Weights of a small audio frame classifier: norm layernorm, 78125 training examples.
Rows from block 3 of a small audio frame classifier, named by matrix and row number. Rows with one number within an expert belong to one neuron, the router's apart. Each number is 128 + 24 x the weight over its row's rms, rounded and kept within 0 to 255. All counts start at 0. Numbers have three digits each.
After each expert's rows are labels from the 100 clips, of 14848, where the router gives the expert most weight on average: "loudest band" is the band of the loudest frequency at the time of the peak. Only what is clearly more common there than usual is listed. The data: single English nouns, adjectives and verbs, spoken by a formant synthesiser in many voices. In brackets: how many of the 100, against the usual share in percent.
# router: router (model.blocks.3.mlp.router.weight, 16x512), inputs 296-369
# up: expert up (model.blocks.3.mlp.up, 16x128x512), inputs 296-369
# down: expert down (model.blocks.3.mlp.down, 16x512x128, transposed), outputs 296-369

# expert 11
router.11:131115105116123103161156141183119129099127144134097116137136097140112138124095061141139134119115142100156102122086163109130086136118136112122125114138128148144139120141110120192104157129116123125183134112128102178175088138
up.0:144152143134110108117145107098117135121147158116135141111111141129109123136174143106129134092168131152151151132160121139070123090113121155129111119152091099137147123129127162110118110119118129124121086119093133062106134093
down.0:083133162119098140135132138110126162148147081116126108169109154156101148151115143091137156151120108177109131101105105149137112127137134128127131130127095188125092105168131120099092139166133115116131173125170113120087096099
up.1:123144114143084163128129133137173125122138153122147139138106129126131160114087185106139122105137119187157139121111133108107134136093107155156132124125127123124099128155060133117123139144136163083124067114136120090082122089
down.1:120093131165119135152123174133162174108080166114140138086132092145108131123127148132114102115164145143155179094127105146107139121118140131134082094154107082162101135092141107104135127088136095137125110176145148119108139100
up.2:128116127126130130111116132156157127081103157130145126122116186143143081121111029097143091077150093113102133150163106113145138170109127095157111128159117104117202145119151094131131146139095128104137080169122114139136080143
down.2:123131104129124116099111155107135119111171109135113128148111179127124087128102148102162168184135142148101150110140135133108104100139131142139155127081101150132146138170135184154083121171118160089150151129149098131150122175
up.3:154131156151130089145154128143136128122095109158099138130146149151143182111100140127173131130146156160132176131080139141145151107162160128179106130106108158139136126126113126136116136121097118145133121136181108167134123122
down.3:129101133081131086149125099141136139161092140154134171116150103140127117142127124120145080113153126173107091113169189153144138130162163104155140127129164130122089160111143149093138148127114119167152107115114086153138121129
up.4:159117133135151097132135102119148159132099091109120127134148113167164042137110067140154113134140133185131125119123136111135107183115123097142118141171131096091168151103139108156153147095096130119154109161112108125166138111
down.4:108127132137111085083117135114119166120144128128125121124111128108201142159107155126126109170151118150117119120157132162124124111122158129125109121134111150101085162138137152137106154158113113117140155131130085097151141151
up.5:096157108111124144147146154145109119090134160129110125133112141138126141103117160163100112132117145116115094100133124150081154123118171126174110123160090120118152108076105205119111115143142108125032105104152130127140172102
down.5:111131140158128131135140090105106182135091132130143136154120105128138112134130106176145122087165124125119165133106163137118103147114129145120085093144113146193104120126091141081112128116150125191079087093105135140098090100
up.6:186132106121136156138062111133156157117121134145132104115118161138117154095066130108138110148150115112112153099078136156121128132173143094146079125114117148134099160124111182128120109154101165104140142139153111136141163095
down.6:137095126107153112124138118147123178128102118180119184141116103149113120132149138117092104129066109185100095121160147141144103133126138143143105156111157097126077156130141139131116173118112141126134103091136152132148143145
up.7:104128164140132095120084152138123133152166147133135128147132131133168148109122042130147165138134104110117125146126107116147126141138125103132128125126121143110156153130146128102174118121182111157169167129147115108105141139
down.7:092138128103157120107100105159118131124132120119146114163119189130182155133119120116167133115132153074132172119075149125111114096137122128127110110096147153119112138147119134157150112156102169118117161189069089126114151163
up.8:126146146138114136134163086103069127101160162117113146118151144116128151164175138136083151139127136155111129136176126139106136105136137159109135124101112091112121113105131104119129128151139106128130054080137140099092129092
down.8:139140156133122084149158129105151115129114107120112108127122133167141109142103134097121156139116117169097129094117098151150152115102124124138093165140091139125118139158123089138129130115135141135107139131139119132097104113
up.9:133171122096153123110106144122125143124137135092151138131127122161130134090088134149136129157105107108120139101097143152091113108153146107126120114118102132117164109139108128125131060140139128118085142122115167111143170113
down.9:137138142140148127119111102134112154108100126103104102125098098130127171116118127166124138115105146155110104150125127126083139176126118114118124127131130145149129092128122132119136151134128113167095123103104157119119132112
loudest band: 2000 to 4000 Hz (52 vs 3.8)

# expert 10
router.10:137139143114149174106129126129135145136135128127122130119125140119150112094103147134123113110139125100140133125121117109140146139072140114128152182123147086100137113099146126160140135145109115131128111126170124163133179134
up.0:137122123129100123089098086143090136112133130109103113108139110144095114144138135124098114127134107117131143125148115122114117124160118135106133142098108113135130146120106152172110153148105157115140172100132141126148091103
down.0:123143126151127160144085095106168119172107108129132097103143087123173117116129112128148135122147146118129087106100176121116162131092128165144117116147104108113134119122171146120118142148113156124157163159137161130170114139
up.1:107110125129101073140181142151102120123091123147124157125132127158130145139112127124160137119136122145135108125137130122122148111139134127170090084130104122094103136114102142178109171145118180131144141111112135160170161138
down.1:121055111096082129102097121120146144151131109102124105166108125146138113168128137142155167148085172115105114119154131115170151140132159150151071114111118134168099148127147126143059135112106145135134063110105090100155122133
up.2:159110135141113128118108142150144141090138092126054126138123166137119126145120088115116132142136139067127115140118157148058116120120111127112128148110135127106127152105149118132114126132147121169187142138090139129081146132
down.2:167113088143185113114134125129160130118140132118138146123123152108103140120126145122144185141155132153110126137088134098065141134074125123120122113158145167136150127112113170131130100156147111143126143121117190151113120103
up.3:104127120140119131118140126164164141128146150087186144136115149128144111133084119144115119114156135174165133136137091182095105159133119126123115115167116118130116142116115158151153128094137101111139134139126155144182111087
down.3:117106159133153141124104144120127160116125114125053134130100075117117163139139124170130107118173126137147126149140168162149136080082132124158134140073124116117140111117141123134117158125130131154123203111127129150118109126
up.4:152128119120188120126097111137152118105126084137090080136147110110132140114108157110129188125125130111148145112115149169075141130154167086108139162094123113112100125110144125073123137107128136153108147107103133114088116126
down.4:115150126124112100120158106112106151101136117146151127094139101130163118142152114151135131073118109129141134124106098162085108120114138179134148101135125150149106125125163161134131150119149144134106103203132150101148138118
up.5:123142115136073134134158148102156084108159095148144138140126084115123165108142140110161086122118134179106121122124141117106109137143103138113139090116131135170117099164117158116164111076104166142087108106111153127144130112
down.5:141109165099163122086133172172156144138153115142118156133108177165052136123119143140133165169160092165107142133155093119148130153123135146119115162116109131106129118157126127137100137146132141141132108079124052117125082113
up.6:091132136138127135165076102090156136144132119147097130155142153147145115132133141123129115134137122092091131151123136126158145102157094119124126155160175161151111168166121105121107141102164070150169158139164115124127116134
down.6:136137103112130081140085151149095154167099133106144146151133069106110159153136133084150159089148087189137132120143134140162134164126130132141115166160167103133143128134143163107103109155108134102155157146161130110092129157
up.7:128144153115136132111124118115098138097136133093083133148147187135152135153156085153111152130092120141086093120127066183184140106116146123117144133136103138113164122137152132068126103106108116147091093116135133151050162143
down.7:090146137096149148157148091128166160107129130127131117139116104151139156116094135127162124131131101105109150137126085143126108115127118127112170137135140099136130176112094114131113146131089152139111127133116097168116104130
up.8:129143129148092123106141165136125159122117115134127100150157078140126131101138125121132117103147124131167163142172135107101122135130127096130112116131111139138136152137140146103090130113141143127122122103079130095127134118
down.8:146137099143125141141179109125134110104103139111139107138140109153177152112107122057091105099076099165123136114081133112092145136119160131138082109146106110126154127146120127113168139099146064131146137097104170150135130138
up.9:086176073140158168102095087077131125161124159152133129141122116128122139111170116126156147090125111156099126110121166108113101112151123138156140101119124131102083144134112107099109115124115126138081106127143152119141142108
down.9:120147141131136144143137143152073158146135159135166108117169095144125124147147083127103125100148124135145115105128179186119097155128119139102174147141173144121098121131141160128158151111151093133095130155141107138115138106
loudest band: 250 to 500 Hz (49 vs 17.6)

# expert 9
router.9:091136140139141111134143130131125132134127111115118142150124148142134130136099139083160126177135115165129118134136118138116114089125083114131151127121106164131150173090108132122109105115122170128123135132115121146110115182
up.0:146112106111087140133102127134116119123102156106166132124135110120144089130130096118155132095133116155119179148154081126131144133123120109132083101159122104095151123159156169135123131146124149080148129115140134133108117164
down.0:142147140134086121150124155149121111084172124140097180166158087154115149094155134113155135107128106103096091131124137147096151125128117117100163131109127101130144143138060140122135107161116076087109130118168134130135114132
up.1:167194088120100129086132131107085133107110135123137156131144128155147124099117139146114155125145140127038097136153116134105108146131125113187114130144108154145135157129126163097154156117095160126108115132134147112170151132
down.1:115098143148138114155114144121119143177116129144128132143139174117085162168116146145110126162143132119105111117162113154158134137159136088118114115104107148143137187097150124103088082171161170102075124125124139126114122126
up.2:163134135158118135115167160113177111091131120119078139141159135139117151143115147150091167123185149134132123134129195101086129147099127166143123158101169149191114108161113143076161111141099130137104120101156131156142137107
down.2:110109185084144169134151125141097142158148159129143133162088136132118133150128157102087123141094141141106135090142140188126118136154104114168128120148175128108109170095165131124086137158156161133107115151091084159113130145
up.3:105140124116126131124082121124088141159084158100195136140125104154150112134129065116135130096098123173107096130119100144115140138160124102142132118121095103110158105126168176204121106118148137135131160120134115106119171113
down.3:138107119130167099063111161131177120156080141130114092121107146131145138154098154121111110120119150126116131161131117144125095179106118110111101149137126124131138118181135140154144134126125153159150146152098082096142141121
up.4:149174161123169113111129132133078105140120154130223148144120131132139097108108101116143156140144095170130119148121093132120117170158141119143111119127115115133169127109112200118142083157133139098176153097154105108108109146
down.4:119147104158140094058120118128141147158120121098119095107164143098156148152109147111103138113165112144146147135118143135123104157093142146119145131120137141141156127176125152130127087136129120135119182153119098077153109106
up.5:133140173113114091098132095126111136106166123129092119103159128162108162128155133150098157155139136152134142140147156131136114127136134155135146149146119160126106139111150115131143157116156138169119094092151096101106119138
down.5:103114145139140089171135148089170139194122155133140135091120201069138094111102108195135144135129156115102153117115164142068118137138192110171140123108117174133092152126125122115070136170152178157124138150157135142088118162
up.6:118145160131122130132153151133152161135133114135072151120126101170142072113135139139122132153144147117127117125140111117130105171125169139124104132130155167078098175142114147169134137115161141138102121154133131158121119117
down.6:133120161131140173152154113132133145147128146130151175150155124105116124135107157092089067158110115141132116121150169141150105115170100115109105121172151152129087153129112143126110134153153125130090089144114147174069133134
up.7:149103089126134108162107128166158109140143141137148123139137116146127154158125130123096133114149127157198129140158104122158114116140161162120109106106124099125104098117162112063104196097133119127140148172124134132128102186
down.7:111148144125116145121141185157066139130145149112130149157150074120083161118128135117081123093102144136146153085113132174133108155129125125138140128163130111134129145137097161102138137128118145122104134113112133092122123107
up.8:148163140136135151135093138115102084102073152105161091150146117134108125108125107121152141144155109136107133127138098120097121127123120138138149092117103142145150089129132132125148183143141136103108126132147178170148135138
down.8:104134170134112095117149147142076181147132158165102142114136181090091126117112155142122160130107143151153137137118133163092182113142136156168147130073128125096161177124146139085129139157116112083123111147169134144114159138
up.9:112134117136126104119117150088116144100111161130142126108109163150115148131119127132142125132131129107096091130114167140130171123150126103127152112171122101149126139152180103090122110132114132117142168196115133100136140166
down.9:097107152110117116114182086156131143167107145163128102099109157118118109115114125134154147101143167131098141100142107128168147114120135183179173158074108149163104140129155133112130117121074141144129123162102133109122166127
loudest band: 4000 to 8000 Hz (39 vs 11.1)

# expert 0
router.0:174101092124122143106127100096125151104145133133129125127134106116099128124085132134108125087128124153086134120133183131150138186164116122119156100146185153080176154141125117120188149106145106115118167121115129097127124115
up.0:166098091157108150114145113124153152144121209111158157129091141108126123141096118139124140095131145111081137125158130141164138124132123134131147090098168180098123163088100133110167128135172123114174129097104132147120139152
down.0:112121142126120129146143129130143174087160143127129147131151102127168138116164103109118105068124106121141063109064137158120137126169131164123119142148155107086105155167117109160135141081138109150141163127158133138091095108
up.1:152122113145137090151150134130158098156135159133151134150143125116153120128092142136108122091139141153135101138158124088128134116132091138138145139120122190144119127102085130147105125102118141090143116100112160188073136101
down.1:090151118101173115150159150139153159134119140133118098096092090104167098187133118153107146138086129139131129129153149154138134099134134125121110131125143130111127134148102067143122075131141097176124174175145140168163117091
up.2:109133104127151145141182132126121142131143163091129122123124155152109134106140132117157147116121112176120165122108131138139119145104114123142119111095132101125101145122153100124127128168118137129149068115162135109140151126
down.2:117122119123108106109127139128152129124148173119127151148113127083131142123150153158140127186114129122136084142129112139165130119155111106121133120133130132133131076162115135124111135145092130121170137151139132133137194121
up.3:098131139141113165122145092148070160112120076133100133116134159109129092135146143098122109135117147150137111132125118145125155151136111143102135107146137090136140149159129101134175140158126135117129121138106142126126100136
down.3:128112132152102165113137147141135135105124119126114165171107126091122125135145111122147096110145121189127126110097105116138095125162150120118131132166143122094097131150122131081096127132146129122144140091173157109109111125
up.4:138084152103123093127130136152139137115136134104109152139121129120117154117148037128135149137119139125149133129132144164129136143120122127122109170156112110146166146156146168147139109057122151161167110154111116102173105108
down.4:102127119139151113135131126162110148212087065127150094149167086160161146153134110108098155163108114102163148096118192108157154149112147106117128094142113107146120150116140108121130125144132142140117100081129126133166135133
up.5:166109103156098117109128119140091145163152154152121124110118142100111135140082117094110161062121127120146133129154115100093124104136123138161116153157125142093108151126145112144109151132148134129162112160164118132156157119
down.5:158124172120126152156089130138162165162092134156113155092122121129126099124141091148153156100123096139101134101158128130116142084108126129128086101116153158176127140100105111108124132117121132137132084126135141124127117126
up.6:105164152133160107101148183153132137142126099125125120140096119087136160108131083136101128127132135144125101109128109129067112110101119144144140135097113143128123104145098142117141119118089127132106092130171118099159100098
down.6:149152162147143126148126127083133129087127152083161098131150168109119119112116144137132182124157125172108139107112120152132144098123114157128179097148093149157116155142115171128107112156175137127135130183149187090132107129
up.7:144138125109152104118154142137118066120158139135148108131140122126112151122126116130114113181111115129114152132104090125095100178116098167094118127099069065143141097124149146138147120143148196136148077141123123124133095107
down.7:088141099151082107140111146116085110150096123086104132203102166117134151145132126140126133111135152141134106118095108097090109126149086103124128088161108112079098133138149140144121109134164117150161091107093098124122109131
up.8:099150134161168136154114127126137112090124123130136172129137107141160094135137104128134161103140092144181123168138115127109144155125152141131114111163116086110130099147145174143110142141115123129120106141135153126138167143
down.8:120110117128130150107130116135106127087128102121145146095084131099108104172118148104138087179105159150107109136134128125136142106124105129115141171116072132115154123104155115105126140119088117156123192117125149119094118150
up.9:134148138129093143105191156128118133101118102101107166131114118128134094127161108153137105100146140149120121121158143116102150130118113109148103122157129162079146122126080146084096159135132142140109148078185140084123174119
down.9:121101125137150153147127128127149211148126137150171112088110170099147137121109097149104121147100122135081103131142116188083116147093178143156104144183134125130113119128105159161128125149144132146119113135159132100159147139
loudest band: 500 to 1000 Hz (81 vs 14.3)

# expert 5
router.5:118132156166166139173126120113104085171118122134147121151110108121144101132107176115097113155146125142142149135157131105130133099099126139112104112115156088134092098114120133126107145114124121085104110122142129194087084125
up.0:124126172152145097144147117144153124129141130132166126133137192124142134099165106146112114158185165071126148148141105129158173123099136115145110155115090145121131138151090132155114143117145111136187184086173131165098162125
down.0:098116127112138099132116144067158148132130124118141102118089185137135113146133142147135151174099124130108155085155110169135095174135136176092103145150120128141122140128114121159141111153132130117168175174145156140112140156
up.1:130087163135158139150093090129111150156124122144201121155119175154116096132124119126130115117132148136123141128091129132153099125101148111144098201153111148118182147078095122144132111164132146123157147082125140123136098092
down.1:143130138159146122163062140133136152143129138089124131115128160127098126123141117149150175158119106155103127151142130153136141094110127113142154120142099143132159143114135105166108080179139151165144146064058108099099116150
up.2:158095142150128133136098072097107134133142148158158131097116183104113064127123121137108087116123132135164101144116094129123115114126117137138086189163083095081096133058107097125139141169121140101148127128129134100144114071
down.2:119123113126175093153083161099114114094126097108100105139119152114112117159131147160184171185145180135103122194137114170116117109134145144118107141173137140140123112090169128139101092150144164146113143119131126128096131140
up.3:162111103110107153134172126118103135171111147133103135123135184165132084111156131097140098119143114106096083110119128098183137111149109113156174136162167135138127153163160112124089132089128151117113120167147158139132168123
down.3:138122154123160111164122131140142105108107161082125099132119090088117116118136137162121119104140130149130146117117091156125137151137128128137109121091112161140114098096114094149112099134121134136106109156080134155140141112
up.4:188133171186140099151082111146120156147164091172172108123136149107160130115146168147094085133154129119132120119107084110133140147131133120126143152148070125148114174150133129112102164153133126169154158121157133122113148105
down.4:110150135118126103160120104071166109139132151153143060176120163144167131115141156136147133155117122156094145120135110148135119101143142184119122123137119168187097110130109137165129086148139191111152131171150119152111126153
up.5:175135131130125121140133114106092091125123111121128144140142118121096083143116099115110136125134145148177097137131180128162134115117138129084123132176127151134151113057085135128148110109155125125122121114115119104139108166
down.5:141108073111120130163109143157156168120143130118113151115105191112099132148112146110127154125126115130090128149111101121125165104139173148111167113093121138119127126111134115148132113137135144178127107138147148095145129151
up.6:152080116142111127172124154113111138103135161159144134107131136090101142138114097090122100096158174120118120091108111109143162116116127128175107133116104112117134128077088136131139138149135185093121131137119129122148106106
down.6:136066120161103103145113119102131146122104116118094111123091154122154136059159140186137161126139148077091124182156133099065121150120108117128086104122139112115104153114122123171097121132160164111141096138113117133127102160
up.7:077159149140142086095125168171106139148104120098141124157117140129138134121077092143145139106154121140117141125141121143108140149134102110119109097149148138174118148142122126093140081084131073122080101148117118109118121156
down.7:133162121094154117068140114140116130141150136117126169126132109125136144102084127117112151090116122142163116108169134137087144132122138084114146138105136088102150122144133099095118096132090074103170160078134138129118122107
up.8:135159139155095181109101115135115142118166173110129104106106151108172139107122116125134127155134161177087149158112122174121127139084131104140098144112111105148135151130129104139155102115114096117191123108152113147158139153
down.8:145157152121096152123128145131112169163114128081155062136183131118090151167134126141170094125152155124109145139113163180127121146180166145145061141133130118148077131120128120150141127162164153120109128162185147152088125118
up.9:093159130115133104108107108114138148108124110150119108099122148143129095123117122133142151073117117114112100116119127175155084166122068087171143132123150129130114136122090109154168081179090139127133058172105109110134152117
down.9:161140092107123147143129151131103151140121104125113106158147136137151087127129163126110138154098128136122129144122120128125076170139116106126149103103106113135136148156147073114141145152109104103124146101101105098128131143
loudest band: 250 to 500 Hz (38 vs 17.6)

# expert 7
router.7:134122135126116063115140137143130129141102104133146161134149126125172114124134074116163164104121126108161090116150087145137170116110120096172112131122059148161127121123152146111125100134113162144141137142081129099139169123
up.0:118160130109131132124166173105113077103142066088065098156129147175111123135137149130123128097125123157140118104159137127087132125135141179111104123157124146109124084059048164100123160162118154083061076111108163143153110074
down.0:081129130100137119134174126159101113108154097146116109133108146124130103082077089107155121124140169090124092111132166087120158133157171112096102154164139120116168137105120098093157085131076133130127094083118148135128097135
up.1:075108149099103132137101129148130154158149110139107101105158159129128120121110155139148109147157126141104066120136122100166094154127126114145114155187143084123127149129137074157169122176132114087074116189150142121138133084
down.1:091100153120091099098148146185126170136088161143121141176107154122118144119148078141159151140118119131107107118180132172103129132161085159151094130112120138160140116098157120116188132151160149098105102149111146138147134153
up.2:103184166116147135113102113141209119138118103106125129122104122169133147106107156146144138122132120148110139151136109117158091156178136147131110122125118094128101101135109164092177107136158127130084091146109144163097119124
down.2:149105160115085109127134111142131126099164138143110152113105129144144085125147084137114113138131138125155113122140157125113139144136168069166052131102159109084103134097150159116134117088126102156125104141082115149160140134
up.3:112150131106157150119130099133153114139091111147128159154122154115166119084087155119128126124118073100137174118129172137139137146126141092165148128185123184122108158179114130104155089100099131139140122090162126121144126146
down.3:109143152127159162183113145133145164146150141100113128116132121136141166144120119129065136099170144087174140100123117147131142159143130125114138104159118129117138183152143098085138128133125126132150160124129124150162150075
up.4:145116154115102163120094127102129138146190126122109118102132080115128125146138108103100115115136093096150121144134126136091130095118111136124132203157122095109144079085143169077140119136124131114180136080111161130102134155
down.4:089110124099150157155172160109147119139143101138167126132108148124127102139114156143141177129111159139115127163086088114117105203181135124130162129147095112154118139151109128105114073142150166118112087162161109139202132164
up.5:113159134118158112099107100158133079089143149065121131168099142146143079136134107127152119133147122147093113138144159170144126094113115173137164159174121135115151092102118124085127143128114120135144124152155161142113128155
down.5:112128138152153124142132133095094158129169122139110143113141155112120104142126102098124136126127117116128105098124121130129172136182171118111074141154094107141163116171109143090118131163089078128134090095153122111117092148
up.6:146149162127176117144111134135139112165128158113164121101136102101122114153129124122066133134130121093180099134098138147096120116111113183090131152136161114133150129068149150091125121120152128120144116125106125133089115154
down.6:148100122111163154133138136129084152103127133104126132168114151129180122142091099103125077144099077147099122129118092122110159196155111131126128148131126097133176122141134107104138126126139118123115120101168120111180162163
up.7:111145151116120112110152117142106124100134113139127161136137066156114152184122142120159136116140077127106102134176160126151090088134139126136143189145111090138103130071149128121115132143139103161120111147100144124096133170
down.7:125096113105115102101145111148127154110110113120160119089125139110099088158136144127143116128134098119126086122138130130102123147200111135110090145157101136092124116130136120111133086126133155141133109147157152114145099124
up.8:071100134111094131143128152127103072128112115119149127136139111132135143111127097145106144143122121134141149147174113141120149152106114124121121104166128108150124121109170123099129143105118116111106152136146167070133142164
down.8:126105126156143132096146123144122147123109126112113115139113158132109126093134109116126137158122141117118115118130099129126123172141143146125095147121124133122102130138099114132159114107124115115120118132133140096191158093
up.9:136112125112171130127105058120185177091116145110144101069116140130126152082139179137157135172130166115138132128142129190120118132164126111147146135146147141112113177126134116090160120148161142184172076056140162125112155128
down.9:096094143161059118114164144119103166118130159122143180098102132147104127170117114142071157134131134135121112077128114140136168129167127119132076127118113100142099150157151133127128133142119125121159131137106116158172130149
loudest band: 2000 to 4000 Hz (58 vs 3.8)

# expert 15
router.15:104132133093115157106094107121130093140088160116156116112119148117111125116153149150126137164127146155124142115131135125142089183148160161133116103163127153161081137124109167107160118138139100138119129112184159121115098141
up.0:151107179123121164131147131146175105096121103126174131141158145117125103138130139135206119120124132163084139138153116118149098107128093092137135092122143163134161126146078126131149123128116113140137092114067121155160131132
down.0:099127132083091144100125106069087124092136113121131143188155099134144103159117122113101084108124111167127116147110140143128113134168125122114166120189104098131138074141122130106141163118112149115129097062123105134106093155
up.1:180059114148111153142158132118125174170149184123122147158135138098137112152139092145091127151130137158098119130129163109111141179100136112124141145107141136140150122140094107155141142122123130116126150141117108090185125129
down.1:104105123151112138119112167118088166125126143160123109132144152111176146146156132115140166107108128136091144115178116134118082167133132129130133128142124118118122143127145169136168135118112121096159099153137110143151174100
up.2:133115144148130124124129133120127157138152102142121164138135158146139107072111139087153119115113118083114115106160142138084121130131133107108100179122144166110176141119123148136116133109132189130122092127136132099167137127
down.2:109117149136158158123090125118130145122127137107122141081121144077128172104120131155142175131188099137119190103132094123110134112137129182131137135098107163102097189150166138166090126133139152115112138140132138107158138106
up.3:117097148128131098114107143132173154151132102165172117124146124162172142108112107126105121113155134126134080119121120124122180103119119130125121142126095128113123147125169139095096122129131131148111145154142144092151127128
down.3:121148102170155131151111121120114148169107157110102102121149143137146147128102119143156164104129102177139183114114143118156123136118160138109115152075092123108184108112077132125121114121133112169121129121127159117085150118
up.4:138150123130159143171132158150145143104153120153115125126149116140146155124062082117121118124154108108115100115076119188153075157118092127141139135144135153144120093122153114133128159173133127111192095142108129132162158131
down.4:137124120159155114149146103152129169187149155136114147136171093120124107125131150128147111194124146119156132141127188133134150147131139142098138113137098146157105148102148150136146166126135149171144172115077151131161124108
up.5:115140138151152133132104117102169130113152084153186142137119142139117137166137116122109098128127119172091118135120124173136139118120111136173133139134163142090108102096099127075092115167148141144066095115132130072104156102
down.5:162143145160147089136128123169129146109121102116153117143130116094138148128116130159124118166131106097087097154138115132131127158094181128084175141115117129123166164157120130123120148089129127146172133164131102115150088151
up.6:125168120142095132167167156137124148139168159120132128153086187141131110109114109146127086090110148173123119134107206136117094155089153140133130141124169079109091136069118114124141117111112112096112133101172128087078107108
down.6:143133117117132094118144103161079131154158130115164145125149116143049123111113104131147130126154136124106118155145107123107113109139129146145133118150127147114138131064118127113163166137112161071074147139164110089140129103
up.7:170104159113131161155103180140144155136134116121108140122183143135143108125118124122135138117126136126121139120149101117168104169113123095169107167138163132131127119088119136124143114141099143110169119116131118132093170174
down.7:137174114134098121131122135083103161100117130157104124170163112143142124112125097111164104146132129122143085140102112163081118119155104107134107122188115096131134129156091131115092134126154132143119119068108126148079174128
up.8:092103118127115106131102133149124118099120100128114140128111132117141108127130091138153153107123098173155130129165137096126148118138139137147114138165102116123153106118138150134166191116140108113124113123137142081154128075
down.8:106127104148135102140143167135115110131140092153141086126097137148126142144118152127126139127121134136063145144123099141071111092075126094145130150132132108154162143112107123138130125157161159122110113133129141140167083139
up.9:126101189138148107107127162082124119166156182123137102138149147083131066125142133118151134152098141113156098155133120108130128108109108138110113089122117165123139120131113146121151079103151098089135144124158109127141106089
down.9:149109110118128144119116133178141118133147129148156129107115071150183150129113152103133066080141051141094112109106109102163106146077161134156152144125135116104137136113119103123110116147096153152111117129153137107123141121
loudest band: 250 to 500 Hz (51 vs 17.6); 2000 to 4000 Hz (25 vs 3.8)

# expert 3
router.3:168116110151142145159182130120121120121136129118154135137138157119114166148138138150101145135155130143109176143127063151096048079147103143112132122090098090130147133095157111109101111138132118180151150129111135094139108101
up.0:143161089146125153130127110095151107126127073153135117151118129142113101132142139123129139124123145161144143114108157142128086106155100128110160113161148140132103135122101141149132116137115133173126123065143116087218184125
down.0:139088103097136122094140110117120160119129117144134119074120141122133086163134088097086115133093129116158140139112148116157111100137102154104123165103121126110118127098173142123163115102096150125149108117138150163115143163
up.1:180178098100117125139145067120114114134113163117120137103095093118150150150148121090129145105143174165125129143147137122125114125137117116144115134120172130170152112129124149141115138168101183132147140135090143139147154136
down.1:121118129056117157105141129150088121108164135154112124126152140122134129138149126118087087133131137164136149123126123077132108074132077126166105150169103069156091153103125095135139122103087072137125152111116108132116128147
up.2:144154165128181123161138131181122142115169148117121122123128159119145152126094132160112170113123103117096151156101090095131177147103125121147109120101081102164131109100113100115131134132085163124131108127166141124117129093
down.2:114120134112146169130161157129131135115112145142101089121113185120105084171096136104103099144124108156100119109133113128115094167111094139142130164123105121138126111149127119141118164134145115160123151118174139144096115153
up.3:125088137106122154171100171118145147155158187128099102094136154111124141146119115171118168116128098161123154118100145117132097097123149136109140121136131121166155103083134120123091124154109088108127180125161132166086131148
down.3:169114124125135130124169104125149123159101141105152102130123193117121101084141114130111142110135138123157088152119178063104157170113155150131101167107116133129161119150138145149139159105129113120113104147109125153088089162
up.4:131120176139159115139146164131143163123151141136155115131156113149103068134125102122145147145113126137115078122122112103130151157110131107137118128123150129162142129166114119124179137134124146116133123130149105055171150105
down.4:132148135149159132165127183128163159119130132147140097100102128164125155093104139160166130127165141086115146145126103168117137119149128124161151097164136127174090109118117141117183146147119140107145158143145093149156102088
up.5:162117089112131130131176141103134111124119110169136096125121072134095110089133151127105169152128114141157144101101117104122128095142122123107152068126130158180123115158121146131080145182116166142100157092111106101165146116
down.5:133087118109148103077102112141137120163139107122156093093140131146186108120140133128113053111086126131159145134096148128119077131119091119185121147103126121081123090160166120141135111097138120130122116109123139119057136127
up.6:174188145146137140178148103140094114128132100162106144165099137102119127138122137135128120123125118115121115153115129135185113098118112142131111135090079125181155122074097096173131137180122097150134124129157131081116132123
down.6:107118101112112145114114161104101134097157157103136124116146121108168115138137123106123121153064084160133154087096124131126135134134134158126107166112101105110112145129154146122139154146102103179125155130130160130113120130
up.7:131095104111100124097095106154109139158132117144118141125124138137147149126139110104154141119122122139096115123128095195156107135112103087145132155134107134164150160116086143124133092125134151083165140141169101122103137102
down.7:135121145108155113130151093164144173147118158104142093136160099121105165125149093147116111128129099175153116108119125097119114125154108148123139126100149115136141119129140124126165157089130085117090152152127142094137130165
up.8:134105150114157157128144153116117125168157127115180108106126138116123119145155115149128170122130104163132168119105146089125112107098162133145108120141142090087154145122146099164107091114125100147122107100156130089143167140
down.8:155104099129099156109144128098114194133109144125172136106125141143114161070120111126146087098141165153127101171138135130116139201143106146109080147153092088119155126097144153167114122090152133147167099117158121113102106143
up.9:125095118116132168095135116109122146104136115104148145147147145134114119106145121141158145126105110154124151096147167120118128144125128061125150133138118106109097122128159141147128126107101101147151125040147138128093166117
down.9:137110111118166161108147141085149144133109073146116114134101122150124106092119117146164116130104153118185134141125140137091092205152128153102127083123104132136143117121168172125132085114133158115133130125129120135125114110
loudest band: 4000 to 8000 Hz (30 vs 11.1)